{"image_size": 64, "tokenizer": "word", "vocab_size": 42, "embed_dim": 384, "encoder_arch": "mlp_mixer", "encoder_norm_position": "pre", "encoder_width": 256, "text_encoder_norm": "layernorm", "text_encoder_qk_norm": true, "text_encoder_layer_scale_init": 1.0, "init": "small_normal", "shampoo_beta": 0.95, "max_precond_dim": 1024, "adamw_lr_other_params": 0.0023, "weight_decay": 0.5}
Rows from block 8 of the image encoder of a small contrastive image-text model, named by matrix and row number. Rows with one number belong to one neuron. Each number is 128 + 32 x the weight over its row's rms, rounded and kept within 0 to 255. All counts start at 0. After the name is the row's rms in percent of the matrix's.
After each neuron's rows are labels from the 100 images, of 14848, where the neuron reaches its highest value: "responds to" is what is common among them. Only what is clearly more common there than usual is listed. The data: rendered rooms with furniture.
# fc1: MLP up (encoder.blocks.8.mlp.fc1.weight, 1024x256), inputs 0-127
# fc2: MLP down (encoder.blocks.8.mlp.fc2.weight, 256x1024, transposed), outputs 0-127

fc1.194 083 [106  86 152 103 169  87  88 117  69  81 124 171 162 101 164 128 116  89 186 130 126 118 160 127 106 130 129  94 116 152 103 150 124 123 114  97 153 109 128 148 137 135 162 134 183 163 126 112 152 105 115 125 120 122 133 122  55 164  98 149 121 129 143 118  67 134 148 127 128 106 201  97 131 126  77  79 140 163 100 165 118  74 189  86 149 108 154  92  81  81 112 138  94 158 159 165 109 104 121 139 115  69 184 133 113  70 174 113 135  91 126 124 122 129 109  80 195 154 159 154  85 137 175  88 116 147  92 128]
fc2.194 089 [185 127  96 137 111 112 191 108 216 161 129  99  84 200 177 122 123 161  73 134 156 144 144 124 119  71 146  88  88  97  94 107 174 174 154 151 140 185 133 143 121 100  83 146 138 146 108 144 136 100 190 121  81 103 143 128 147 142 127 127  64 151 103 102  89 113 131  96  83 100 108 143 182 153 143 221  99 173 155 124 160 117 133 157  72 127  63  99 115 102 171 116  79 135 105 128 170  71 138 124 192 124  71 124 167 221 135 104 118 106 144 140 113 110 142 140 128 145 101 110 120 123 155 132 116  83 172 183]
responds to: purple walls

fc1.164 093 [160 159  85 125 119 125 140 102 143 133 152 101 111 141 123 126 149  80 150 124 181 107 153 103 175 162 164 126 138 109  43 171 139  98  97 110 142 152 111 163 172 123 130  87 128 116 134 155 176 109 211 193 160 136 124 116 149 145  78 104 143 119 140 110 107 116  75  96 103 149  52 172 102 101 148 129 104 189 110 129 113 120 137 109 100 107 153 128 149  99 164 148 132 147 125  84 126 114 115 178 121 101  97  64  83 109 100 151 111 124 141 116 156 117  74 197 110 114 194  86  99  84 140  94 163 129 132 142]
fc2.164 097 [161 111 178 107 125 134 123 127  37 126 146 122 175 115 135  96  84 165  83 101  95 123 121  91 180 126 140 121 123  86 176 107 103 124 152 182 164 103 154 121 135 113 151 156 144  78 133  37 122 104 113  72 147 139 125 114 170 106 102 166 108 178 113 189  89 164 132 118 168 149 150 103 176 143 122 144 118 109 196 145 134  79 136 144 125 183 137 140 137 157  72 179 137 115 154 151 174  67 130  77 126 139 151 141  88 105 103 120 182 118 103 119  90 164 113 102 114  79 113 147 160 139 144  90 171 133 127 127]
responds to: count: one

fc1.265 094 [182 148  92 106 164 113 136 114 134 108 113 156 132 149  73  74 131 186 138 104 176 176  33 136 155 120 120 122  97 132 152 161  95 157  81 118 161 109 150 138 161 156 165 138 157 162  96 184 207 195 101 131 104 155 161  93 139 163 195  80  88 109 128 129 150  74 140 136 124 119 145 107 150 133 112 125 125  87  62 138 115  95 136  96 112 101 162  82  94 173 145 129 113 143 141 170 129 144 172 124 111 152 189 125 124 147 129 197  91 153 111 142 129  54 122 107 149 180 132 123 120 148 141 127 124 114 135  79]
fc2.265 105 [123 111 140 122 120 145 108 152 101 147 104 173 133 116 128  91 110 119 132 123 102 129 151 182 109 119 156 122 163  94 127  65 109 150 167 113 121 117 156 110 154  78  91 139 134 180 178 103 117  49 140 185 101 182  95  76 123 116 130 174 125 137  43 134 111 191 131 137 197 163 107 136 204  78 137 164  88 158 116 143 112 137  82 186 123 118 121 181  98 143 165 100 122 106 156 128 130 107 118 131 100 122  81 134 147  90  33 107 110 113 147 163 122 133 133 161 107  84 156 122 142 100 118 115 120 152 150 153]
responds to: brown walls

fc1.375 108 [ 86 168 108 173 119 100 150 150 164 137  98 118 136 102 202 191  63 136 117 181 135 130 116 217 134  96  96 102 109 184  82 117 134  97 131  89 121  98 138 124 122 171  81  96 101  70  93 139 132 132 118 170 124 129 144  77 115  83 119  92 132  91 115 154 130 136 187 153 155 105 163 134 122 118 115 160 101 130 132 135 171  78 119 103  94 148 137 149 190 178 111 148 190 189 154 133 100 124 106  84 108  91 127  92  81 136  86 146 224  81  74 109 140 137 126 158 126  90 123 157 151 106  62 147  90  66 101 101]
fc2.375 103 [156 145  92 175 142 124 105 136 142 120 140 129 129 174  91 138 123  92 125 116 137 115 125 115 190 164 126 171 130  88 139 137 221 103 136 135 137 129 122 109 116 145 127 176 166 136 144  71 144  51 110 129 134 111  57 123 148 161 103 126 154 121 148 133 119 165 104  95 154 114 152 107 110 187 174  98  89 124 102  80  86 111 137 134 117 113 109 128  92  84  99 102 117  60  88  50 132 112 144 135 106 142 156 130 141 136 137 142 155 133 176 213 127 168 156 120 103 120 120 122  95 185 152 142 127 148 157 185]
responds to: count: zero; flower

fc1.610 090 [109 149 179 163 106  67 100 163  80 161 162 221 112 151 149 127 165 166  81 102  92 129  88  92 126 103 111 135 131 149  92 157 178  94  95 106 160 149 101 119 104  42 112 123 140 192 114 156  97 126 100 123  82 178 139 129 138 176 138 216  68  94 148 127  94 194  66 103 108 121 140 143 149  56 139 103 140 125  84 113 110 102  99 169 134 137 114 100 140 154 181  92  96 151 166 163 139 145 127 147 131 122 106 109 139 123 110 119 141 143  71  94 101 152  92 124  69  72 132 186 156 157 217  58 147 118  97  91]
fc2.610 084 [109  99 135  95 182 127 107 107 110 153 139 154 102 128  88 128 145 120 125 165 155 113 101 142 111 101 137 108  62 111 162 117 136  96 136 143 147  99 126 175 157 134 102 160  77  85 135 179 151 110 129 130 188 138 131 145 170 127  89  75 115 150 103 157  64  77 135 130 170  51 127  79 199 169 125  77 129 151 157 158 139  87 127 132  99 144 175 150  77 133 119 130  97 150 115 104  67 138  67 189  99 144 136 132 126 186 106 124 120  98 137  73 117  94 184  89 113 147 164 108  89 121 163 102 135 121 171 145]
responds to: orange walls

fc1.745 099 [161 150 127 147 128 125 146  80 136  93 101 160 115 177 104 138 179 165 166 101 118 116 107  48 139 136 140 141 122 128 143  94 156  84  92 162 117 125 100 167 124 103 109 131 107 192 149 141 129 134 105  86 161 150  91 128 157 114 142 166  92 109 129 171 170 186  92 134  94 118 161 176 190 107 141 191  94 123  99 177 117 139 103 112 122 143 153 170 144  83 106 133 119  66 164  95 139  51 118  81  95  92 129 139  83 138 121 214 142 157 125  84 161 102 120 160 130 205 122 100 152  91 173 139  95 173 162 118]
fc2.745 095 [118  93  96 146 152  67 131 172  94 126 132 123 159 118 101  79 118 111 110 114 144 134 123 131 205  79 118 147 158 108  99 166 108 182 110 173 141 150 133 128 153 144 126 153 129 116 173 160 100  59  99  94 115 111 149  92  56  94 140  48  81  96 145 121 145  46 131 111 118  96 104 117 103 118 145  97  67 184 114 138  71 137 175 172 117 144 155  94 146 131 146  97 125 163 114 126  95 160 141 112  86 146  64 178 123 124 115  94  78 126  65 155  97 117 101 113 109  85 139 136 115 107 164 128 160 100 157 129]
responds to: orange walls

fc1.735 103 [126 183  69 156 153  93 187 130 145 110 132 121 114 169 141 106 166 136 145 114 120 200 128  72 104 176 107  39 127 160  89 119 155 151 168 165 162  77 185 104 122 171 103 158 123 111 126 139 127  94 116 123  95  61 135 129 133 121 114 125  81 114  85  81  93  85  82 128 129 106 105 176 120 111 100 178 149 173 136 146 107 205 166 156  85 165  91  90 127  89 118 104 110 166  74  75 157  78 126 106  86 105 182  83 158 153 119 132 174 138  93 139 114 132 166 137 152 172 100 123 151 140 134 117  85 151 153 118]
fc2.735 101 [155 139 111 129  70 148  69 103 127 132 125 114 124 120 130 180  94 132 140 133 138  92  97 124 114 139 161 131 125 126 119 114 160 126  69 106  82 174  69 137  47 116 134  73 131 112 178  83 119 124 163 131 112 165 165  97  94 178 134  94 139  93 124 192 114 156 131 160 139 137 121 130 181 119 113  80 110 109 127 194 124 120  66 108 170 119 180 197 140 157 175 150 122 119 138 172 101 152 151 125 116 128  83 147 139 132  67 127 132 152 157 146 109 125 122 177  87 168 178 174 129 178 152 156  97 141 122 103]
responds to: purple walls

fc1.47 096 [151 114  70 139 162 137 134 112 174  95 187 133 163 166 143 112 138 130 100 162 121 158  57 110 127 158 113 162 123 138 133 128 118 124 114 111 101  95 135 106 127 107 177  69  84  75 116 117 119 178 125 120  94 169 108 101 149 143 124  77 133 128  98  95  83 138  92  88 113  93 100 120  89 126  77 116  67 106 139 139  65 171 117 117 136 148 101 151  96 138 149  99 151 103 113 203  77 143 136 147  60  72  98 150  99 120 163 135  79 125 133 126  62 107 176 192 104 130  87 152 129 164 146 173  98 117  56  90]
fc2.47 104 [122  67 134 142 127 143 109 137 122 170 125 160  92 117 131 120 121 143 145 128 114 162 176 136 109 127 178 121 117 149 113 177  94 111 115 148 124 144 154 122 150 153 140 163  58 115 109 118 145 154 100 147 118 113 114 128 154 135 137 112 156  97 173 103 125 145 108 176 134 134 129 155 155  66 118  87 157 122 120 109 141 120 109 194 133 152 128 106 165 128 178  79 174 139 128 122 172  91 146 135 115 161 105 169 172 189   3 140 132 181 149 115 148 163 115 130 157 146 170 117 124 130  59 108  70 149  91 160]
responds to: brown walls; count: zero

fc1.79 100 [146 104 130 146 113 148 107 118 152 131  84 120 110 161 163 149 142  78 120  86 140 136 142 103 122 118 126  98 166  99  88 123 124  88 116 148 131 131 112 142  85 153  98  74 153 161 150 150 173 163 106 102  66 106 134 129 110 143 139 140 166 146 213 189 145 139 136 143  91 151  90  77 146 119  97 129 104  58 114 143 157 106 170 118 128 161 110 118  57 137 181 121 117 103 125  98 101 112 111 134  93 213 139  91 201 110 127 155  81 153 124 126 155  77 150 127 167 105 142 105 103 139  77 141 156 153 137  70]
fc2.79 093 [125 161  89 133 152  75 166 116 127 151 143  92 173  71 119 129 101 182 131 169 134  47  97 170 148 162 122 141 136 109 128 154  31 126 156 135  87  95 163 113 202 121 131 111 207 117  85  94 158 117 117 118 192 138 138 104 154 112 111 122 152 213  98 115  91 114 131  68 100 122 185 135 124 140 157 103 136 122 118 138 148 144  79 151 134 130  98 134 100 128 116 137 118 132  80  92 104 119 119 174 133 138 104 136 120  86 142 144  95 154 198 122 133 138 139 178 121 131 174  96 133 126 144 128 120 115 168 177]
responds to: orange walls

fc1.660 097 [206 121 151 154 137 101 138  94  88 171 121  76 157  76 110  95 126 123 111 124 100 127 152 104 134 138 109 141 142 101  91 179  69 113 141 107 118  80  99 158 144 173 149 110  94  95 101 152  71 105 135 154  94 133 118 127 171 155 126  76 101 155 133 128 139 107 162 151  70 114 154  88 142 144  64 131 169 147 162 119  96 109 125 160 157  98 175 132 157 113 190 102  83 142 102 115 146 175  87  86 106 208 178 150 109 104  71 167 190 118 170 112  80 106 135 186 121  97 112 109 140 156 152  90 132 132 101 193]
fc2.660 093 [119 122 102 129 114 171 111 139 132 168 172 198 134 117 128 138 129 151 112 114 160  88  87 172 157 120 119 102 117 226 164 134 186 120 141 140 126 116 139 161 128 126 101 158 111 163 152 144 136 127  83 112 221 180 113 105 116  99 108 138 110 119  88 109  99 137 103  97 115 167 131 145 105 116 188  71 130  87 150 141 107 102 180 126 139 168  86 132 101 159 159 138 165  82 135 116 141 111 161 147 178  78  80 195 108 139  67 104  94 114 150 128 130 147  94 132 149 141 104 138  85 130 157 118 126 177 117  93]
responds to: brown walls; wallpaper

fc1.680 116 [171  99 123  67 154 138 111 160 143 110 183 154  98 170 140 144 141 145 124 141  84 118 138 148 130 184  76 125 130 109  88 128 146 187 130 118 143 130 130 161  84 134 122 108 161 160  79 131 156 100 132 160 157 111 104 138 133 166  83 190 107 152 141  91 108 152 135  63 123 172  85 114  95  95  94  42 105 162 128 130 116 133 161 134  80 155  58 166 112 127 138 102  34  80 142 117 143 140 106 117 118 126 131 166 132 159 128 184  71  85 166 114 151 136 133 107  92 126  84 179 117  81 117 109 110 145  74 154]
fc2.680 119 [145 189 127 120 168 118 110 120 147 106 157 137 149 140 123 187  37  73 158 167 154 148 136 163  70 128  24  71 115 127 162 114 104 151 114 139 189 131 157 142 138 147 122 128  69 111 170 105 159 177 142 185  83 134 170  69 103 105 131  82 144 165 140 152 102 122 172 158 157 128 132 123 171 172 141 126 111 177 101  98  83 130 104 147 107 131 152 120 156 157 117 105 168 146 126 142  67 157 133 132 136 135 127 176 161 149 165 108 177 169  99  91 128 161 119  94 167 115 142 129 134 144 178 155 117 116 149  77]
responds to: purple walls; blue walls

fc1.207 104 [ 95 111 145 130 113 141  61 183  93 137 146 167 146 143  80 164 150 179  82 113  97 132  81 104 129 166 117 148  97 153 163 146 186 144 172 128 188 106 108 218 136 128 142 107 127 154 120 168 126 166 139 169 145  32 113 163 158 168  74 159 136 100 109 117 104 121 140 123 150 113 133 157 121 135 128 148 151 163 137 149 144 164 153  95 140  94 130  92  92 129 137  84 170 119 176  91 117 155 119 151 146  95  96 111 131 107 136 111 159 210 130 142 124 155 109 134 136 145 165 142 114 151 109 134 160 131  91 133]
fc2.207 107 [130 158  78 120 116 122 132 107 156 105 166 192 117 145 164  82 135 135 162 165 126 123 166 185 139 130 140 161 108 146 113 112 166 113 144 144  96 138 159  51 147 112 128  88 106 142  80 105  95  81 161 111 115 172 128 138  94 196 165  84 101 177 135 116 139 188 141 255  94 134 201 102 133 120  96 129  92  89  96 116  82  80  86  81 125 151 119 134 138 105 135 144 145 181 131  87 107 156 136 141 135 116 144 154  98  93 115 122 162 103 105 118 128 143 130 151 113  94 126 105 145 139 165  97 144 121 121 113]
responds to: count: zero

fc1.7 102 [159 114 137 115 135  94 169 148 150 106 102 147 142 137 142 117  90 141 167 153  52 107 200 154 193 179 107 116  65  75 141 121  87 161  99 140 100 144 102 123 176  96 114  46 141 127 144 126 202 115 112 129 117 121  99 171 103 154 109 162  98 130 148 108 147  83 173 131 130 133 118 206 160 145 175 114 219 107 148 126 149 139 102  94 134 166 119 143 224 185 141 117 180 156 154 150 105  96 105 102 102 132 144 110 136 169 102 103 162 136 162 114 139 131 115 122 124 177 145 123 154  86 117 132 136 134 133 160]
fc2.7 104 [ 75 112 141  94 126 154 170  65 104 142 157 126 120 139  61 156 145 135 140 116 137  87 143 126 114 153 157 222 125 167 187 143 174  90 166 122 105 158 132  92 115 147 150 139  80 144 110 112  80 124 152  99 130 144 146 159 118 126 105 115 118 117  94 158 129 129 132 106 139 127 117  78 143 136 145 149  77 173 136 100 106 116 199 118 189 121 119  89  74  91  94 178 143  89  88 125 147 166 139  98 184  80 127  94 127 118 159  96 125 151  68 172 103 131 167 127 145  93 125 116 102 126 122 190 123 159 130 104]
responds to: brown walls

fc1.427 101 [139 183 164 147 157 216 125 119 108 132 132 112 105 131 124  76 150 122 118 182 121 144 120 138 118 100  86 121 166 167 129 144 180 111 132 121 102 103  96 163 168 188  98  57  77  69 123 121 117 158 160 153 108  75  99 111 108 141  67  89 156 184 184 109 118 105 185 138 154  80 169 179 145 101 170 182 128 117 125 158 167 119 106 140 141  74 123 154 161 119 156 183 141  88 106 146  91 101 136 172 106 150 135 166 122  79 111  70 126 146  98 151 147 154  72 131 147 161 117 121  87 115 146 130 142  97 118 152]
fc2.427 099 [180 151  89 137 124  75 164 106  80 166 131 108 122 139 122  87 134 131 157  43 153 132 143  69 118 167 200 156  68 147 159 114 153 157 137 128 104 124 135  90 135 118 120 130 139 160 192 122  91  70  92 131 151 153 126 144 182 114 144 114 105 172  83 142 109 133 128  91 154 152 134 100 100 130 151  73  70 111 145 147 100 194  84 122 124 103  80  70 117 103 106  95 126 213 154  97 197 214 132 209 105 102 111  95  75 133 106 132 145 103 150 166 140 112 130 188 132 139 126 119 133 114 103  70 118  92  88  99]
responds to: count: one; white walls

fc1.2 106 [113 150 119 145  96 110 128 157 140 179  94 134 131 102 118 164 167 112  89 167 123 147 135 112 195 135 120 158 105 187  84 152  87 178 132 120 172 117 145 189 149 119  68  71 147 106  80 117 127 116 149 154 114 100 163 162  78 218 121 150 141  67  85 142  67 139 190 113 101 109 119 122 124 127 140 192 126 145 171 108 162 174  99 166  62 130 171  90 165 132 174 133 148 180  55 110 124 100 146 101 124 118 133  89  79 120 163 147 113 142 132 163 134 115 130 169 114 133 113 139 126 126 144 109 102 130 186 132]
fc2.2 110 [121  75  98 180 161  83 127 152 133 137 165 159 115 100 115 101 109 167 128 113 139  95 178  95 141  72 143  88 157  79  86 103 157  62 134 111 117 126 135 139 127 113  90  90  83 118 138 109 156 103 137 124 129 102  71 134  99 141  98  72 125 126 165 141 115 106 138  37 147 134 117  76 154 118 112  91  89 113 152 116 165 102 162 126 155 118 104 143  59 127  80 149  75 103  76 137 110 158 112 124 108  95 176 141 174 169 111 149 117  85 117 136  95 106  74 105 126 124 182 185  99 154 119 103 164 122 171 118]
responds to: count: zero; red walls; green walls

fc1.391 092 [ 98 114  78 169 158  59 135 101 103 104 129  56 123  37 132 194 135 156 134 152 144 165 146 149 150  95 182 119  90 111  85  90 157 100 140 164 134 178 158 189 149 132 114  74  80 107 131 181 155 119 147 141  96 156 154 135 147 157 135 106 149  81  84  69 108 128  92 113  69 148 129  94 195 112  56 135 168  91  74 133 115 193 144 164 140 163 171 131 113 106 156 120 102 151 135 114 131 102 130  76 102  71 135 140  95 144 120 145  60  78 162 131 105 134 139 147 132 107 185 121 147 127 147 161 118 139 131 144]
fc2.391 091 [ 95 130 206 139 120 162 113 129 129 157 117  80 118 143  76  78  98  99  99 144 163 127  92 139 109 165  80 144 176 123 128 142 156 175  59 194 130  78 135  66 154 139 129 155 119 139 161  47 142 109 140 164 105 100  80  54  90 138 134 161 108 165 183 136 129 140 134 174 153 129 157 133  93 148 124 105 144 135 135 143 157  87 144 135 133 107 152 146 135 127 144 198 137 151 161 147 117 141 193 152 100  94 171 102 128 109 144 102 143 114 157 128 122 145 161 199  96 150 130 130 114 142 127 128 133 118  93 135]
responds to: count: zero

fc1.629 085 [123  98 152 164  49 111 101 102 121 142 144 109 135 147 123 178 129 129 119  99 150 107 141 102 103 171 185 156 122 124  94 150 142  67 166 125 139 124 116 157 128 144 154 102 132  59  54 164 132 128  53  83 131 132 157 169 184 131 122 138 103 135 148 174 115 109 147 101 180 132  84  82 180 102   0 110 126 173  95 168  75 169 151 105 102 126 130 140 102 106 163 181 147  68 138  90 142  98  67 102 128  94  81 129 111 143 115  65 148 116 127  89 118 179  81 139 157 131  92 105 123 107 127  91 110 145 151 154]
fc2.629 083 [129 167 141  92 176 105  93 152 189 111 125  98 161 147  80 109 122 116 144 112  84 137  84 167 173 110 123 137 157 170 128 102 140 166 166 152 185 168 152 103 128 146 111 121 137 220 160 143 103 133 164 200 154 219 122 104  81 145 166  70 108  85 109 119  85 130 124 151  27 136 122 113  89 143 172 117 103  98 132 115 138  91 131 155 187 133 106 183 186 143  99 161 101 140 149 168  92 130 190 141 139 114 121 157 159 150 166 144 129 125 198 128 149 145 168 146 144 141  92  79 153 120 116 160 117 143 100  90]
responds to: brown walls

fc1.564 127 [105  57 108 134  79 123  96 170  65 117 105  96 158 125  63 193 127 123 131 112  92  84 180 163 108  86 170 162 125 141 120 130 160 153  86  95 118 190 112 150 149  84 114 143 185 132 112  86 155 137 133  92  90 100 146 101 142 155 141 191 188 157 115  92 150 135 176 124  98 132 120 156 111 120 101 209  75 133  93 100 135 125 136 117 179 104 134 110 198 109 124 102 152 104 109 112 106 226 101 131 145 104 121 106 106 163 148 149 130 165 136 105  85 163 182 134 135 113 120 137 128 101 103 140 100 152 124 137]
fc2.564 115 [117 102 149  73 163 153 173 113 208 140 139 103 145 175 132 106 151 178  73 149 203 191 194 157  75 131 123 158 155  99  72 176 143  60  71 176 138 141 166 133 170 120 136 156  70 138 157 156 140 162 114 103 177 174 121 120 108  79 146 133 111 136 159 189 132 136  99 107 104  96  91 144 182 167 136 135 176 152 139  97 138 123 141 130 117 171 151 114 105 146  80  94 159 116 107  99 153 101 166 109 151 131 116 110 136 134  95 119 158  99 130 155 152 138 115  67  88 171  81 173  98 202 149 155  99 178 145 115]
responds to: purple walls

fc1.399 097 [ 81 198 116 103 130 100 115 161 137 131 102 125 128 159 110 167 141 158  81 144  98 139 170  85 125  88 134  71 162 102 129  90 135  67 124 104 117 142  98 128 138 110  95 178 154 116 117 129 193  71 153 161  68 154 180 126 109  89 107 218  88 119 166  48 136 138 125 168 135  84 151 136 104 135 143 137 225 137 129 104 201 148  97 101 102 102 185 182 156 184 179 127  99 124 141  94 144 144 130 135  90 175  60  95 178 151 142 150 154 143  96 102 125 120 188 152  72  91 146 146 151 115 166  87 124 146 124 130]
fc2.399 100 [ 57 133 133  73 109 153 100 124 110 138 122 145 145 129 183  80 143 164 203 154 145  69  45 127 112 136 162 124 139 129  78  90 166 117 125 123 118 138 141 127 153 108 135 131 156 167 161 114  57  97 138  68 164 155  96  79 111  89 157 168 144 113 127 124 137 121 132 128  85 156 135 152 159 118 168 106 130  82 123 150 124 126 110 130 129 130 161 116 140 104 121 158 173 135  74 131 202 140 122  97 139 155 123  98 103  62 110 131 122  88 169 140 159 142 188 137 154 153 177 125  78 149  80 203 100 157 182 126]
responds to: brown walls; count: zero

fc1.97 106 [114 108  80 167 111 139  83 128  30 171 104 102 155 144 113 161 147 160  83 135 134  95 181 118  65 185 104 123 138 163 157 174 173  78 107 109 172 110 160  97 105  98  97  82 150 109  81 183 152  93 136 115 150 131 142 137 176 143 128 133 145 160  86 129 128 148  88 101 148 139 106 150 120 124 128 123 118  87  52 163 125 110 137 165 118 166 196 133 138 120 156 174 149 166 117  96 129 175  96 137  55 118 145  92 139 124 160 109 107 152 154 103 101  76 120 186 148 170 119  98 132  96 160 115  67 158 156 119]
fc2.97 107 [146 102 136 168 122 133 168  50 123 123 156 152 194 174 120 134 127 157 171 106 152  79 112 127 143 126 105 159 132 126 128  80 169 132 123 160  97 129 134 178 166 115 134 175 100 132 205 111 144 122 105 165  91 113 105 114  71 150 172 165 149 140 141 102 104  79 149 148 111 132 175 117 144 149 115 139 104 142 156 203 119  80 137  73 177 127 102 173  89 107 117 109  90 126 185 194 149 104 181  87 159  90 149 120 107 118  88 137 163 109 143 143 137 162 110  97 120  55 126  93 108 124 111 133 153 111 133 148]
responds to: purple walls

fc1.146 096 [156 134 165 145  57 169 142 121  99 162 208  73 112 136 174 137 110 104 133 122 105  30 132 128 126 128 116 176 119 152 163 184 137 139 123 138  94 132 136  87  70 129 121 132 111 100 164 114 117 208 113  92  92 112 117 109  91  96 151 124 162 121 130 133 160 132 189 139 156 187 105 153 150  85 152 130  65 102  83 157 160 121 165 138  96 165 152 154 169 121 157 149 186 142 150  68 151 179 106  80 131 112 154 119  97 152 132  53 178 146  92  91  68  87 119 140 119 118  96  97 106 116 121 163 141 129 123 112]
fc2.146 089 [ 55 138 161  95 122 102 100 126 138 134 140 148 176 131 115 163 126 119 139 154 132 124 102 142 113 192 106 131 162  72 153 152 128 134 106 127 130 136 140 148 167 162 120 142 131 111  89 159 143 123  98  96  81  97 102 174 108 191 134 128 134 125 109 127 152  96 147 146 127 103 146 147  85 180 182 138  92  82  79 145 101 142 107 137  92 116  86 102 134 140 138 118 112 190 130 174 145  72 161 119  82 134  73 138 147 184 148 115 165  99  99 136  81 155 148 146 117 113 111 101 141 159 188 132 114 130 143 158]
responds to: purple walls; count: zero

fc1.596 083 [ 87 169 163 141 142 135 147  81 135 100 112 132 164  80 151  87 134 149 100  86 110 145 199 144 195 143 144 154 130 163 137 215 120 107  96 100 115 116 126 160 134 125 110  57 111  75 184  77 126 141 167 129 116 196 203  90 172 105 116 132 132 187 142 108 133 135 164 101 134  67 117 125 126  84 156 144 104 103  86 104 153 129 104  87 123 173 136 129 175 118 115 127  73  91 113 114 118 117 144 148  72 125 152 125 111 127 161 132 176 107 157 156 110 151 154 146 103 163 105 186  84 143 125 126 118 132 174 100]
fc2.596 087 [210 109 151 141  83 229 132 151  97 119 197 137 107  85 127 131 109 175 157 136 104 118 158 140 125 161 107 124 202 115 117 137 171 148 143 110 145 116 161 147 149 197 146 170 157 203 144 109 158 124  66 114 134 134  96 148 147 166 108 127 149 120 180 118 168 124 151 101 101 113 187 166 162 152 174 156 105 182 159 101 160 120 158 222 124  87 116 121  53 129 129  97 167 148 153  73 208 136 173 124  87 158 141 165 135 139 127 110 137 112 121 144 165 144  98 141 142 122 134 122 121 123 178  83 162  94 119  93]
responds to: count: one

fc1.734 090 [130 148  79 190 151 116 133 142 131 108 141 127 131 159 176  92 145 106 136 135 108  85 208  73  94 111  99 148  84 157 135 147 153 144 137 128 112 158 163 137 134 108  66  87 161  83  24 149 118 128 126  89 181 172 150  55 154 151 114 123 116 102 157 161 105 117  78 163 216 116  95 111  92 100 111 109 122 140 125  89 217 118  83 144 127 126 168 123 140 102 116 159 133 124 165 131  69  76 140 125 124 121 151 117 125  61 122 124 162 187 160 146 202 195 119 147 137 161 160 139 127  94 146 112 115 144 160 162]
fc2.734 086 [ 92 157 139  90 149 134 194 167  91 180 119 137  97 138 124 102 139 128 138 124 102 111 183 100 125  95  98 128 176  66 121 180 101  84 155 103 120 136 101 107 154 173 194 119 100 189 203 146 180  91 144 142 114  89  87 140  67 105  86 128 125 116  60 138 141 167 147 137 100  95  93 137 169 147 151  97 101  71 156 139  62 133 142 133 108 109 129 139 101 180  97 151 132 141  46 135 177 141 117 180 103 138 144 164 118 192 137 110 114  63 119 157  59 122  98  85 154 125 110 112 170 125 119 116 104 106  98 129]
responds to: purple walls

fc1.288 085 [161 135 110 108  86 108 135  98 185 166  58 109 112 126 126 168 173 141 152 129 142  78 163  88 168 132 113 145 131 106  78 126 148 107 107  82 126 142  56  91 111 145 106 119 145 119 154 144  73 172 113 144 147 120 146 167 112  54 160 133  66 115 137 131 126 151 121 137 126  55  96 154 121 147 126 111 148 115 121 119 162 170 119 138 168 177  82 103 117 141 144 156 159 126 144 155 118 148 133  89 118 197 130 116 115 157 127 206  97 149  76 103 174 118 164 108 200 166 176 139  88 131 118 144 116 106 158 137]
fc2.288 086 [124 150 181 148  85 166 153 126  85 121 105 127 125 133 163 117 131 122 137 122  96 132 154 117 163 173 160 135 124 135 134 151  96  88 151 144 167 137 104 158 180 153 112  13 107 156 143 124 145 136 179  93 137 111 124  90 101 162 133  87 146 140 118 151 103 202 168 103 130 110  58 130 167 125 140 124 117 124 175 146  74 154 120 106 145 131 208 167 133 135 132 118 140 114 121 134 126 147 129 178 167 144 105 148  74 140 144 118 137 102 162  94  98 133 153 142 136 169  43 150  97  97 136  57 136 135 118 177]
responds to: orange walls

fc1.154 094 [ 69 102 165 118 128 129 127 111 154 114 122 122 116  96 137 102 174 113  83 126 173 100 124 157 130  99 101  85 126 189  94 161  94 128 171  74 186 155  96 150 115 153 114 116 120  90 124 177  90 116 135 145 136 111 119 107 112  50 102  91  87 185 147  82  93  52 153  89 145 124 130 136 150 139 105  85 164 159 134 136 198 117 133 185 122 130  86 115  76 131 180 182  99  74  74  92 131  68 152 201  94 121 139  90  76 124 123 124 108  68 124 115 143 122 171 117 159 128 173 156 117 122 115 129 166  55 146 117]
fc2.154 101 [118 128  90 136  95 138 110  86  96 120  82 128 118 114 124  95 119 111 137 117 123 128 134 149 189 176 160 121 166  99 136 108 141 175 116 102  87  68 180  72 145  67 164 113 121 208  51  93 112 107 122 147 110 142 115 168 108 158 131 197 127  79 111 140 109 170 158 146  92 118 113  99 183 101 221 172 148  93 112  91  74 150 143 134 160 173 172 191  74 116 115  73 176 144  68 111 114 139 116 146 137  78  83 151 114 145 161 113  95 186 141 143 112 140 134 185 177 148 120 131 135 130 147 144  94 137 138 104]
responds to: brown walls